python train.py --train_examples=39062 --num_classes=[52, 7] --subsampling=2 --layers=6 --max_steps=33200
Rows from block 3 of a small sound classifier, named by matrix and row number. Rows with one number belong to one neuron. Each number is 200 + 20 x the weight over its row's rms, rounded and kept within 0 to 999. All counts start at 0.
After each neuron's rows are labels from the 100 clips, of 14976, where the neuron reaches its highest value: "top examples" is what is common among them. Only what is clearly more common there than usual is listed. The data: synthesised imitations of 52 everyday sounds, one a clip. In brackets: how many of the 100, against the usual share in percent.
# fc1: MLP up (model.blocks.3.mlp.fc1.weight, 1536x384), inputs 192-383
# fc2: MLP down (model.blocks.3.mlp.fc2.weight, 384x1536, transposed), outputs 192-383

fc1.137,182,169,221,201,179,202,184,215,202,207,202,215,164,188,209,206,223,156,154,193,215,168,172,224,215,208,179,209,212,222,189,203,223,182,215,180,192,173,174,207,191,240,248,186,160,185,181,233,160,171,180,202,176,191,192,202,206,200,221,183,227,205,227,198,226,188,144,183,214,190,197,202,200,200,190,185,219,211,209,208,221,180,182,209,232,212,254,194,210,193,198,202,180,178,178,210,205,204,227,224,184,206,203,214,213,195,203,195,166,183,198,238,187,204,181,211,241,208,201,191,164,223,186,215,194,197,202,190,223,211,203,217,194,184,205,188,220,184,222,211,200,175,176,200,203,224,184,228,244,229,194,198,200,207,205,176,180,193,224,231,172,184,208,211,235,195,175,234,232,228,200,168,190,187,214,209,197,185,186,210,178,193,190,165,183,198,196,209,185,217,178,213
fc2.137,198,198,191,213,177,194,205,222,226,198,177,209,211,199,180,162,201,211,211,225,230,193,182,208,198,200,204,195,186,159,220,189,210,204,227,203,186,228,258,203,221,193,185,186,172,189,208,179,219,235,187,215,223,203,211,188,182,237,171,222,208,188,196,197,186,214,204,223,200,206,192,202,204,207,222,188,205,220,196,225,182,221,222,155,181,185,153,225,195,167,197,148,202,180,205,214,192,209,225,231,198,187,219,188,219,226,176,212,215,230,163,183,224,211,204,172,194,178,224,225,241,213,208,202,174,213,202,189,186,176,199,196,186,203,247,235,210,212,173,245,210,196,188,203,203,237,174,233,158,185,225,201,197,189,246,184,234,172,202,174,206,201,205,219,235,192,212,202,192,175,221,176,208,216,202,179,213,187,248,213,211,194,199,219,197,229,182,165,209,191,210,273
top examples: nature (39 vs 13.7); fire crackling (35 vs 2.1)

fc1.630,195,192,208,190,179,189,174,198,201,238,168,177,201,247,195,174,204,221,172,222,176,190,191,193,217,175,196,182,197,184,196,184,197,197,171,210,199,181,216,160,206,194,228,211,175,194,195,201,203,207,231,228,205,188,193,174,201,203,208,193,187,179,205,197,172,185,176,230,203,235,188,245,194,229,181,179,211,190,207,204,209,176,230,210,186,205,216,203,188,156,203,204,160,186,134,147,188,196,176,169,197,186,183,216,215,216,233,215,175,170,223,207,208,151,203,172,174,189,167,200,208,206,210,183,217,207,187,184,226,217,189,212,213,184,216,220,160,210,194,214,191,209,206,209,175,205,184,219,266,217,199,209,176,200,219,206,201,228,229,169,186,212,219,184,235,181,185,222,187,191,162,196,193,181,201,163,191,224,216,191,201,208,203,219,213,174,190,173,168,196,210,207
fc2.630,236,197,214,214,211,146,203,193,218,158,202,211,218,194,195,159,200,186,211,203,214,193,213,206,192,158,217,219,208,172,210,222,206,206,213,166,178,226,197,211,204,216,139,186,211,186,198,188,179,201,174,193,221,184,227,223,203,199,209,206,241,175,202,206,206,189,186,230,194,238,189,181,199,188,245,214,212,198,166,205,232,181,199,169,200,168,197,195,224,186,201,217,197,225,210,212,204,180,169,216,203,227,238,215,225,225,186,208,210,202,170,156,164,234,228,185,218,206,234,244,202,177,196,168,179,184,186,204,205,196,186,193,237,198,210,204,216,209,210,174,166,198,196,172,210,207,189,206,187,224,224,176,183,197,208,207,192,186,177,182,233,220,234,217,188,211,211,202,207,222,181,163,195,165,220,215,215,222,184,201,214,177,203,166,216,217,195,180,187,213,203,201
top examples: signals (33 vs 11.7)

fc1.308,186,183,250,214,239,229,171,227,170,203,191,205,227,186,194,193,191,186,187,195,198,170,204,187,184,192,206,158,183,223,213,169,224,190,246,171,183,211,226,199,211,198,210,185,207,191,233,186,176,211,213,175,242,168,225,232,204,191,185,182,188,208,182,222,194,205,209,187,185,178,183,217,195,227,242,185,210,209,199,212,218,207,195,222,220,254,236,193,216,174,216,216,212,193,223,226,192,155,162,176,216,182,202,187,237,198,171,191,201,197,209,183,161,230,211,216,218,189,199,219,192,171,217,216,219,203,203,214,216,190,182,194,224,176,163,203,177,208,224,153,173,204,227,210,214,181,187,193,203,183,218,208,168,222,188,227,207,224,201,223,191,174,197,208,220,193,140,176,203,189,198,176,157,161,194,214,184,207,225,211,190,214,205,216,209,219,205,204,214,177,178,194
fc2.308,205,207,181,234,255,240,185,166,190,156,206,207,212,217,197,220,172,204,169,188,152,169,206,175,176,202,195,182,187,212,201,193,197,204,177,186,186,204,213,203,217,207,215,214,216,211,192,223,183,167,233,188,232,192,189,223,180,172,168,208,222,212,202,210,190,175,173,216,219,228,161,191,174,210,230,207,187,204,188,201,194,203,163,201,211,235,201,221,182,211,210,215,191,201,244,233,206,228,174,167,205,196,184,202,213,151,185,212,237,205,208,191,214,181,190,231,198,186,188,179,212,190,225,201,220,214,201,199,198,212,217,241,217,230,164,213,214,187,199,220,212,199,210,189,222,196,176,148,179,180,237,194,174,180,197,237,199,214,187,197,225,238,191,200,183,180,207,206,202,184,215,171,163,180,218,184,184,172,227,161,195,238,207,269,231,215,189,197,211,184,211,210
top examples: nature (32 vs 13.7)

fc1.414,190,208,178,195,210,193,172,221,218,237,228,223,176,209,186,166,180,199,186,192,201,196,193,204,179,240,176,163,172,206,202,211,169,174,182,195,174,178,191,174,214,170,204,177,189,213,200,263,204,194,184,193,192,216,216,190,198,209,159,213,211,219,177,184,207,182,178,185,210,156,155,220,196,216,203,220,179,191,227,219,183,180,191,197,189,222,203,168,199,176,172,204,184,228,231,192,204,187,228,191,192,220,193,213,226,202,197,204,210,191,175,240,220,218,218,230,222,196,194,236,215,203,201,198,190,220,218,217,205,202,215,195,226,215,219,176,214,213,231,215,204,231,199,217,163,199,190,209,178,175,195,197,156,180,192,183,223,251,179,164,218,220,186,169,225,164,222,202,177,195,247,184,213,236,192,164,237,212,214,173,215,193,219,228,201,169,213,172,188,170,229,233
fc2.414,195,186,208,215,154,204,206,175,211,230,210,188,219,200,210,198,198,178,173,204,212,176,206,212,179,193,194,234,215,149,198,168,190,199,217,210,145,225,180,207,202,206,196,206,159,216,200,189,173,203,182,248,216,219,137,204,166,237,232,191,198,220,209,198,222,208,210,195,176,215,200,185,199,205,196,192,171,213,189,206,146,213,209,175,163,206,203,251,199,173,177,188,183,196,162,207,198,167,237,182,188,185,227,209,205,227,200,222,174,198,171,224,197,216,216,234,204,201,220,196,178,189,215,187,167,222,207,194,186,177,179,195,203,181,189,203,218,223,181,200,229,198,180,188,210,201,197,201,216,199,208,180,195,232,192,193,216,195,209,240,214,198,201,217,193,201,221,217,175,194,220,207,173,163,181,166,192,222,156,189,209,216,207,179,236,217,191,227,189,198,185,205
top examples: signals (81 vs 11.7); car horn (78 vs 1.9)

fc1.19,224,199,204,187,208,246,225,184,188,196,195,217,218,204,213,215,222,174,173,222,206,218,183,200,172,217,182,191,215,183,218,214,180,227,246,181,205,207,195,210,210,195,207,215,179,199,217,174,207,200,199,168,257,176,173,236,220,215,214,190,202,200,180,221,211,221,185,207,221,205,201,189,243,197,230,193,203,196,209,192,200,199,239,209,191,244,168,180,221,197,207,194,215,210,199,217,181,170,193,209,234,178,205,198,211,171,222,204,195,168,193,208,195,216,192,213,190,195,198,193,182,185,202,195,195,215,199,212,188,175,208,184,185,194,241,224,184,215,217,197,198,230,178,186,196,210,203,197,234,216,215,216,192,178,209,193,191,175,202,200,176,210,203,188,199,215,205,209,197,183,205,221,163,220,211,199,200,155,184,207,201,188,177,198,161,190,194,197,180,241,220,165
fc2.19,217,181,218,213,198,197,161,189,205,167,201,148,222,205,230,214,195,236,230,192,143,235,219,190,199,242,215,174,216,181,215,228,172,173,163,197,200,195,203,217,233,218,205,199,196,199,215,172,167,223,188,214,191,201,195,198,199,186,165,181,245,195,196,213,186,224,186,193,169,183,179,235,205,199,173,193,200,240,185,172,235,190,183,213,200,199,236,226,181,215,200,218,205,219,190,196,184,219,170,179,215,242,214,212,203,192,215,235,200,212,210,201,205,159,209,216,191,198,198,176,195,223,189,229,206,204,210,198,230,232,203,171,185,198,184,171,187,213,202,209,188,184,221,192,178,191,199,218,197,205,225,209,158,222,201,223,215,207,175,197,222,212,173,201,220,204,196,218,200,222,191,228,212,174,188,206,187,169,211,228,221,193,239,201,186,221,200,185,196,222,215,191
top examples: thin (high-pass) (30 vs 12.2)

fc1.704,213,199,192,181,191,201,188,193,236,186,215,209,226,198,235,176,202,221,211,198,206,212,214,251,204,187,195,222,198,185,197,169,193,225,197,232,191,246,171,192,198,215,205,209,204,185,177,181,192,230,208,198,205,163,189,191,174,225,158,231,171,194,218,208,201,189,226,205,201,206,224,180,180,211,186,214,192,207,204,160,199,184,196,213,174,196,187,160,155,222,194,154,211,194,204,221,198,201,228,190,224,217,178,168,194,203,190,189,196,202,171,233,214,203,191,189,201,186,201,155,211,194,191,217,193,189,204,240,224,214,229,218,184,205,183,189,208,191,215,185,200,212,229,195,193,193,230,207,226,229,242,220,193,170,186,202,226,183,186,226,219,236,227,214,168,201,214,213,217,226,216,168,192,211,221,196,193,223,177,209,205,188,194,207,200,255,195,228,181,205,207,220
fc2.704,220,171,184,209,169,222,186,189,218,186,173,222,215,193,177,170,172,228,209,188,166,191,217,196,196,210,198,193,218,201,194,244,176,231,188,201,204,196,176,175,222,233,196,210,206,187,195,183,227,179,238,202,229,143,196,184,190,199,194,180,179,253,237,212,246,217,238,184,205,148,246,186,180,196,171,221,194,226,206,177,229,217,182,227,171,186,223,192,233,228,203,165,201,209,196,211,215,149,194,187,213,201,199,203,234,220,203,220,194,182,187,174,194,208,203,161,186,221,196,207,179,205,192,166,196,212,197,176,222,198,219,217,190,205,214,205,176,225,229,206,176,218,214,170,207,211,193,185,219,214,223,187,197,206,199,212,208,149,188,188,213,184,209,212,219,235,212,184,240,207,198,196,191,197,210,234,215,193,179,216,210,204,225,171,193,215,179,220,228,185,189,199
top examples: animals (95 vs 15.6); fly buzzing (70 vs 2)

fc1.558,215,214,202,195,204,224,184,192,188,205,186,222,187,211,198,178,192,206,204,219,237,205,195,169,179,210,202,203,205,190,214,218,249,196,171,173,159,177,216,166,211,176,184,219,177,199,228,216,171,209,175,222,153,228,210,235,171,224,208,212,181,184,221,182,216,193,191,188,196,198,217,213,213,203,171,207,178,184,194,203,179,167,217,207,183,197,187,218,232,199,207,180,204,201,176,233,211,198,188,203,195,225,195,181,221,182,180,173,219,209,203,194,182,152,217,205,171,189,201,179,204,174,168,183,196,195,154,202,172,187,204,172,189,228,220,224,220,196,229,192,173,237,206,153,199,198,211,185,186,196,194,172,201,179,234,205,218,208,197,214,187,221,195,238,233,180,217,215,216,194,206,225,197,170,179,195,206,179,218,213,191,185,225,200,197,193,204,128,207,167,194,156
fc2.558,180,204,146,212,210,183,188,192,203,215,173,186,207,209,214,200,185,199,192,223,173,197,216,184,160,206,198,178,204,203,214,230,188,158,199,212,220,199,199,209,207,192,219,201,229,160,181,196,239,177,227,179,196,202,198,161,193,220,217,197,174,186,193,186,199,184,232,203,228,226,213,198,204,189,162,170,222,197,254,245,212,203,192,185,201,208,179,190,186,206,216,199,200,216,203,210,201,204,202,182,216,176,186,181,201,167,197,206,196,204,220,191,189,186,189,209,186,193,210,214,219,193,207,196,225,223,215,238,179,183,152,186,203,201,182,177,203,175,189,229,178,183,199,211,207,214,225,191,215,184,205,163,164,186,219,179,172,178,182,169,181,185,210,196,171,175,203,199,168,192,208,186,222,226,224,192,225,225,191,206,222,212,188,220,217,186,206,239,198,190,246,226
top examples: animals (37 vs 15.6); mooing (30 vs 1.9)

fc1.759,206,170,226,233,205,153,219,206,219,198,228,204,194,212,232,239,207,240,178,205,194,208,214,224,192,198,214,187,194,175,198,218,187,178,225,197,215,190,203,215,221,264,206,205,182,205,227,213,209,191,187,192,228,179,167,197,193,182,242,193,198,185,226,201,236,187,196,200,178,197,210,186,193,185,224,203,208,189,219,220,187,212,202,237,231,247,162,211,229,213,210,181,183,183,207,192,177,225,201,198,181,230,217,197,206,214,182,143,205,185,176,191,199,223,174,199,213,166,240,159,207,204,198,175,186,217,188,233,197,180,181,229,179,149,181,237,215,197,198,197,188,232,197,187,185,214,187,198,209,200,189,184,225,201,172,196,214,173,206,189,179,174,174,200,200,213,158,210,211,183,154,171,187,209,194,209,182,173,219,202,198,208,203,204,231,200,201,173,189,185,188,196
fc2.759,210,175,201,190,186,196,210,225,224,177,238,208,184,190,196,202,160,187,152,198,195,206,207,171,202,202,193,193,191,196,193,225,232,203,163,227,175,207,192,191,226,158,188,229,249,193,217,183,183,229,189,182,208,242,185,190,189,200,236,174,221,176,203,169,197,199,182,201,177,184,208,164,172,201,170,192,222,192,216,188,218,202,191,219,202,187,199,187,221,203,208,217,206,218,189,181,209,193,154,188,219,220,181,175,178,186,246,208,163,215,175,217,208,184,203,210,222,204,205,223,210,175,180,234,220,203,209,188,190,172,178,222,246,205,190,182,226,221,232,168,193,177,202,198,162,205,204,221,182,183,209,179,200,216,215,171,198,165,216,217,202,193,239,212,192,202,205,195,194,231,227,228,206,218,196,235,218,247,206,204,224,218,225,190,218,158,206,222,213,218,197,227
top examples: nature (63 vs 13.7); rain (58 vs 2); thin (high-pass) (47 vs 12.2)

fc1.224,214,213,211,229,188,207,169,208,210,194,190,201,173,225,203,157,184,212,196,195,159,173,221,214,218,190,235,200,204,216,237,233,194,194,164,194,222,196,200,201,216,177,207,217,203,222,219,211,206,210,166,160,193,230,215,199,206,209,197,203,212,196,196,178,203,200,175,236,196,184,171,201,211,210,199,189,192,182,205,185,188,181,212,190,241,168,189,204,219,213,184,175,189,201,200,186,223,207,184,147,209,187,167,242,183,193,171,181,230,206,200,191,222,172,203,187,225,183,184,207,169,231,218,221,186,197,212,225,235,176,223,215,230,221,212,218,215,214,192,199,205,217,219,221,184,195,201,191,195,191,192,236,241,229,221,183,185,178,188,195,206,162,187,185,230,230,180,200,169,191,195,183,239,223,193,215,214,214,235,209,197,176,219,240,222,254,203,214,217,145,195,192
fc2.224,194,221,204,216,199,216,192,204,191,236,230,190,196,193,161,222,211,188,215,230,217,213,185,172,198,211,201,211,181,201,189,163,206,214,201,203,237,215,212,172,210,206,198,179,210,231,190,201,166,172,208,220,201,216,196,170,194,165,184,218,186,206,215,230,216,204,199,189,149,181,197,187,204,212,204,191,164,188,176,201,195,189,204,189,198,208,195,196,182,211,243,182,215,157,192,255,181,175,186,209,198,192,214,197,222,161,204,180,237,201,222,216,194,201,232,212,192,201,192,184,241,187,207,235,215,210,222,181,177,200,210,181,183,210,186,194,202,215,193,226,203,197,224,185,204,163,182,237,170,220,190,199,197,187,201,236,183,211,185,168,191,213,199,210,212,206,176,192,179,193,215,206,225,201,222,178,178,205,193,233,190,194,201,205,190,219,185,201,197,224,206,189
top examples: animals (47 vs 15.6); howling (41 vs 1.9)

fc1.577,181,219,225,204,225,223,198,209,209,206,191,234,178,178,216,164,189,215,188,184,209,220,225,214,192,235,175,183,214,220,197,189,194,183,205,185,194,230,185,229,225,208,219,175,206,193,228,215,206,193,191,230,197,224,226,212,233,175,194,190,200,168,197,217,202,199,211,193,183,218,210,154,197,177,206,202,212,180,203,205,236,193,172,221,175,191,204,202,203,216,213,190,214,178,206,228,209,203,210,188,201,175,195,169,236,166,189,203,167,192,206,185,205,240,183,225,200,204,203,208,185,174,179,196,200,194,215,224,205,167,215,161,238,195,192,189,162,179,199,203,190,204,186,232,201,215,189,193,222,208,163,185,220,181,185,199,201,215,209,128,170,217,159,187,248,217,215,203,210,202,174,224,168,217,211,199,201,181,188,206,203,192,230,215,184,191,191,182,192,169,210,233
fc2.577,192,214,213,161,214,210,238,208,237,200,218,166,178,180,186,227,201,199,193,193,206,188,204,177,204,205,195,183,218,138,204,218,223,210,188,173,192,186,219,198,202,201,221,165,228,225,261,207,206,214,187,200,235,200,173,213,205,193,168,189,225,211,231,215,228,224,180,211,204,216,185,174,177,207,174,209,206,209,199,206,166,190,227,207,210,199,234,206,195,178,198,173,190,210,201,230,251,208,197,185,212,189,164,160,218,201,191,221,198,197,174,214,214,210,168,192,178,225,218,215,216,244,196,210,227,197,177,241,206,195,223,231,209,186,182,197,219,184,200,201,180,212,199,172,150,243,208,187,191,181,233,213,188,217,188,205,184,226,201,210,207,191,212,212,201,197,170,197,183,206,195,193,181,168,201,256,178,250,202,219,188,209,166,217,242,169,163,175,244,181,186,228
top examples: nature (37 vs 13.7); stream (32 vs 2); signals (32 vs 11.7)

fc1.156,261,177,189,214,193,182,168,186,205,174,218,218,219,213,213,234,202,195,224,228,220,190,201,207,193,230,216,188,227,181,202,188,178,202,201,212,191,183,191,212,236,165,204,228,179,214,201,180,214,211,181,194,202,192,200,221,189,213,209,205,222,193,209,212,228,188,208,199,191,181,218,187,239,211,163,198,223,219,200,166,177,211,230,173,211,212,242,207,192,201,192,188,206,197,188,219,196,216,191,194,207,238,215,180,240,246,224,248,157,192,189,204,159,220,173,199,208,202,176,188,191,194,210,216,235,189,192,229,212,202,169,211,255,198,227,180,200,203,212,188,177,210,203,179,218,221,216,211,169,235,234,221,193,180,219,189,230,189,219,216,217,215,229,199,180,193,176,220,226,193,195,200,197,179,211,233,207,171,195,202,234,210,203,196,206,215,167,200,215,178,207,236
fc2.156,170,194,183,205,166,197,190,200,225,210,186,176,200,262,189,189,210,201,212,176,169,204,177,205,208,193,191,210,191,236,214,195,180,194,156,212,217,210,196,230,187,228,198,208,178,227,197,193,218,194,208,191,197,217,215,182,177,200,206,216,193,189,217,199,226,225,188,203,198,226,189,195,185,171,178,181,223,215,194,240,195,174,229,213,170,174,191,204,179,208,212,186,210,185,216,198,176,169,200,202,194,226,201,207,188,213,193,210,161,204,197,155,185,184,225,227,166,202,225,176,188,178,217,188,185,189,200,198,198,192,204,202,201,211,180,183,178,199,185,210,214,205,201,214,196,198,176,177,209,163,220,186,204,190,213,199,161,197,222,202,204,226,205,149,149,230,221,231,210,186,210,230,174,198,239,201,184,186,194,224,205,185,206,187,191,191,191,240,218,197,186,196
top examples: animals (35 vs 15.6); howling (33 vs 1.9); doorbell (30 vs 1.7)

fc1.265,222,225,189,184,213,223,203,211,256,211,237,184,192,206,156,204,242,247,185,223,202,173,219,194,202,214,221,222,259,221,179,191,184,198,239,212,202,211,202,202,220,187,189,206,202,192,199,165,211,218,214,208,205,208,214,193,243,181,206,232,216,252,227,190,192,180,194,216,199,233,192,193,180,216,184,200,189,192,229,181,212,210,238,210,155,231,184,203,190,202,213,177,190,234,174,170,200,198,212,195,196,213,177,178,171,206,198,190,206,186,240,201,227,213,242,187,219,188,211,195,201,224,205,191,196,171,197,190,179,170,221,240,211,190,175,193,221,212,194,194,184,205,226,189,168,198,200,184,168,192,195,172,199,194,197,207,216,226,190,182,221,196,184,198,202,174,172,190,197,187,169,216,175,201,214,204,224,199,197,212,206,200,230,193,159,177,219,158,179,222,198,162
fc2.265,222,190,206,212,158,220,172,208,209,210,165,202,177,209,206,192,209,206,175,215,238,212,228,234,229,200,217,205,207,186,184,209,199,233,256,222,177,196,186,211,195,209,229,183,216,194,215,180,228,169,206,204,215,220,205,178,161,210,201,165,211,184,236,200,158,221,229,187,212,172,205,199,191,160,218,200,241,213,222,182,182,190,206,200,204,233,215,209,181,225,210,205,186,195,199,226,194,182,206,215,206,189,197,189,192,180,206,223,209,203,226,171,209,195,204,197,200,203,163,198,198,200,158,197,211,175,223,219,206,188,196,157,213,200,217,173,171,209,220,219,201,226,220,219,243,155,219,215,187,191,244,260,200,227,196,204,184,181,202,233,211,209,225,213,202,208,187,213,210,193,202,189,185,165,227,148,181,220,196,157,185,215,201,190,211,209,160,204,230,203,201,170
top examples: animals (51 vs 15.6); fly buzzing (31 vs 2)

fc1.37,188,219,204,172,191,192,201,210,199,237,190,245,219,217,224,211,216,218,184,218,193,220,214,206,178,203,209,178,161,207,205,222,233,165,203,209,202,227,174,177,213,209,222,191,225,210,202,188,247,198,175,222,152,187,197,171,208,155,245,183,203,222,231,221,209,187,211,244,198,205,207,212,210,207,217,206,184,190,203,213,194,217,195,212,229,217,178,199,197,178,193,217,203,237,202,232,235,206,195,192,213,195,209,154,180,198,173,215,159,210,180,229,218,205,208,214,197,173,188,192,194,213,181,240,201,212,204,186,193,181,196,188,181,186,236,204,207,179,199,195,223,249,214,192,193,191,225,214,206,192,177,197,161,220,227,201,197,202,205,217,191,215,264,199,189,156,218,208,186,200,221,190,184,170,176,209,183,218,196,190,180,168,199,158,191,193,207,180,186,211,190,217
fc2.37,184,184,218,226,218,220,205,183,255,153,188,208,202,171,194,207,221,199,209,222,194,207,171,227,216,186,155,241,206,175,223,213,209,179,182,170,169,209,184,234,224,192,197,193,173,205,190,194,174,197,193,212,216,214,177,252,194,176,202,180,224,203,189,183,193,198,199,192,227,195,207,170,201,207,201,222,208,206,185,185,187,203,189,160,208,167,190,206,207,188,176,173,209,240,167,173,193,205,181,223,190,219,190,191,217,191,229,198,175,208,222,195,193,195,223,174,190,186,200,195,188,213,181,194,165,226,233,188,187,185,224,219,206,198,201,205,196,191,190,232,198,190,208,194,223,200,185,204,180,218,226,216,147,200,159,208,239,206,201,218,194,159,195,167,193,205,185,224,194,197,187,216,186,208,231,215,208,176,175,238,216,206,185,226,215,202,210,233,197,202,208,216
top examples: nature (71 vs 13.7); wind (68 vs 1.9)

fc1.538,207,197,152,191,225,218,229,161,183,183,229,215,231,204,194,168,201,205,178,187,240,178,234,220,190,204,197,202,210,199,198,202,199,200,194,223,183,236,194,212,219,227,177,240,232,200,224,210,183,216,175,197,202,167,181,168,192,208,208,216,188,203,218,252,208,188,189,217,189,176,219,200,190,200,186,199,183,228,170,172,187,196,188,177,173,216,182,221,201,181,172,187,258,179,217,189,197,240,219,199,201,229,242,198,216,191,208,200,187,187,232,196,211,232,206,223,153,204,228,231,198,190,188,191,190,206,179,186,232,196,223,226,206,201,216,217,229,188,210,138,217,222,205,163,208,222,216,195,173,191,196,239,212,218,208,205,197,218,197,186,219,172,177,189,175,177,145,241,206,179,219,196,186,180,201,191,215,189,184,214,245,180,221,163,167,197,199,169,215,195,194,201
fc2.538,177,187,204,194,174,187,193,180,221,203,176,197,202,190,176,206,198,196,187,190,217,215,228,185,206,186,182,245,232,237,213,161,180,180,216,192,189,214,201,210,198,210,214,200,234,171,205,165,187,206,192,181,205,198,211,180,192,213,216,207,190,214,221,246,221,210,216,172,239,223,236,210,198,209,200,211,230,209,231,193,173,206,224,200,209,229,213,184,173,247,227,207,201,203,210,212,209,214,200,219,216,174,223,186,198,203,181,220,244,222,215,199,187,225,197,185,212,177,232,194,184,214,165,199,187,200,178,232,194,188,211,191,200,186,165,228,168,187,179,227,215,234,191,192,229,205,195,187,228,180,178,181,216,198,190,177,229,183,175,235,184,214,216,208,189,187,180,196,240,179,229,204,187,200,201,207,184,144,172,222,185,173,165,168,243,221,237,192,220,226,186,236
top examples: animals (46 vs 15.6); fly buzzing (29 vs 2)

fc1.48,204,212,222,154,207,227,201,199,201,189,210,229,207,185,197,170,185,220,193,160,171,199,197,201,187,232,176,211,179,180,215,214,207,196,169,201,225,170,231,227,210,223,186,181,193,208,219,188,203,200,231,230,156,160,188,206,203,199,169,197,216,211,225,187,191,219,209,202,203,188,209,181,204,185,190,215,207,201,204,203,178,251,225,211,181,184,172,168,191,219,215,175,220,215,225,200,193,240,207,196,212,226,221,212,188,172,155,226,197,183,180,163,217,227,241,191,219,209,186,161,219,217,189,193,232,175,197,178,166,184,168,215,196,193,213,161,213,183,218,183,192,168,227,210,233,187,187,229,188,202,148,183,248,206,170,194,228,189,194,193,178,198,176,194,210,214,219,226,196,187,193,195,207,196,204,191,187,221,224,191,180,170,221,235,201,184,229,192,226,206,195,193
fc2.48,176,184,239,236,212,216,183,217,172,219,198,215,227,203,196,229,200,210,222,210,170,219,205,178,216,223,219,240,212,188,182,184,212,214,201,183,180,242,167,185,190,197,221,223,176,208,183,202,189,203,205,198,225,208,166,198,235,181,216,209,198,181,190,199,219,172,183,213,263,198,165,204,195,214,182,168,194,189,194,230,194,178,186,213,195,185,224,188,212,195,206,191,180,212,227,206,180,191,206,198,214,180,199,229,220,171,221,216,174,165,198,199,187,192,224,212,214,217,249,235,214,209,166,194,194,182,223,206,228,189,245,225,170,184,202,194,193,231,190,215,191,194,208,215,194,205,193,184,209,179,146,204,173,190,229,203,191,204,194,185,220,182,225,234,196,223,219,174,209,197,159,200,164,220,226,216,155,208,208,174,175,236,183,183,178,199,181,213,181,216,218,205
top examples: signals (55 vs 11.7); siren (50 vs 1.9)

fc1.214,222,211,197,206,141,211,178,181,161,218,226,162,212,220,175,180,205,181,196,228,198,192,178,243,184,155,234,186,207,208,197,233,207,175,209,180,186,202,211,188,203,215,159,209,214,178,196,204,203,213,254,200,212,209,187,193,207,198,220,222,224,176,218,233,212,199,190,202,175,171,182,203,195,225,209,177,250,169,185,235,202,223,207,174,182,211,200,184,181,218,200,205,188,182,177,216,209,206,192,198,190,195,204,203,179,170,209,195,180,215,239,199,213,168,197,202,210,180,184,181,201,170,228,217,195,204,206,220,180,227,222,232,205,203,186,249,195,176,180,190,202,211,231,204,222,215,213,208,230,183,235,200,211,233,211,234,184,242,225,209,174,210,168,214,196,186,205,214,192,200,174,197,209,205,226,221,226,183,223,209,208,201,193,239,195,205,201,217,227,229,203,198
fc2.214,171,191,193,197,194,187,176,225,199,225,192,165,210,216,183,185,209,220,247,201,215,241,197,205,230,176,208,264,208,187,224,170,190,190,213,188,193,159,196,225,186,206,211,204,222,184,205,236,175,192,202,201,235,211,184,184,174,225,216,198,202,231,207,211,209,196,226,161,226,236,205,217,209,178,189,161,186,190,173,171,185,203,173,196,203,168,248,200,189,203,189,223,189,215,188,185,176,145,203,192,218,204,232,234,198,206,242,204,247,165,184,221,224,182,165,181,161,191,188,227,187,193,183,208,192,187,258,206,206,197,199,183,192,183,206,202,176,195,208,201,177,188,222,212,229,172,184,192,204,182,197,230,203,216,208,222,204,179,237,213,204,209,218,192,189,195,194,194,199,208,170,212,193,194,184,189,204,190,198,183,209,171,172,226,198,191,197,201,201,197,198,215
top examples: nature (52 vs 13.7); stream (30 vs 2)

fc1.319,217,192,206,213,196,202,246,163,196,167,207,225,227,193,173,169,189,176,196,227,206,197,151,213,194,215,204,158,218,210,205,238,190,230,191,175,193,211,217,207,197,235,182,219,198,189,184,195,206,206,196,215,208,176,176,209,180,226,190,180,177,204,185,194,180,213,177,180,235,181,219,178,224,183,212,187,227,189,179,201,232,226,202,185,229,190,190,179,168,172,171,221,187,198,182,216,232,227,171,191,206,174,182,223,208,220,214,188,212,204,211,178,192,210,185,193,180,182,193,232,207,190,188,207,211,202,260,200,180,192,226,177,176,199,185,190,166,241,202,217,170,230,195,226,185,230,219,194,227,199,203,177,207,197,191,204,216,198,215,202,197,185,179,202,218,234,214,206,175,224,169,218,198,165,224,199,229,191,231,196,169,181,182,186,190,194,165,170,226,174,203,220
fc2.319,198,207,208,189,209,217,204,213,228,217,169,196,182,223,204,167,215,213,218,196,173,235,194,213,203,212,231,183,224,179,203,191,208,198,186,225,191,250,212,262,215,193,186,177,213,210,229,192,189,181,189,190,161,223,173,201,181,195,217,264,202,221,178,198,185,201,218,212,168,176,190,202,226,218,216,221,206,192,199,182,202,190,199,211,238,154,219,163,220,204,211,225,170,179,193,185,179,186,195,211,180,216,196,205,216,191,193,187,231,195,126,198,197,216,186,170,209,261,187,183,180,183,191,217,198,192,185,214,228,207,179,202,163,195,209,181,220,202,229,191,216,186,199,176,169,192,183,246,199,180,212,187,200,207,203,201,193,195,147,201,207,168,176,221,242,190,203,200,204,199,207,191,152,191,209,240,188,211,231,220,218,164,179,186,239,197,215,187,189,193,218,202
top examples: nature (49 vs 13.7); stream (48 vs 2); signals (29 vs 11.7)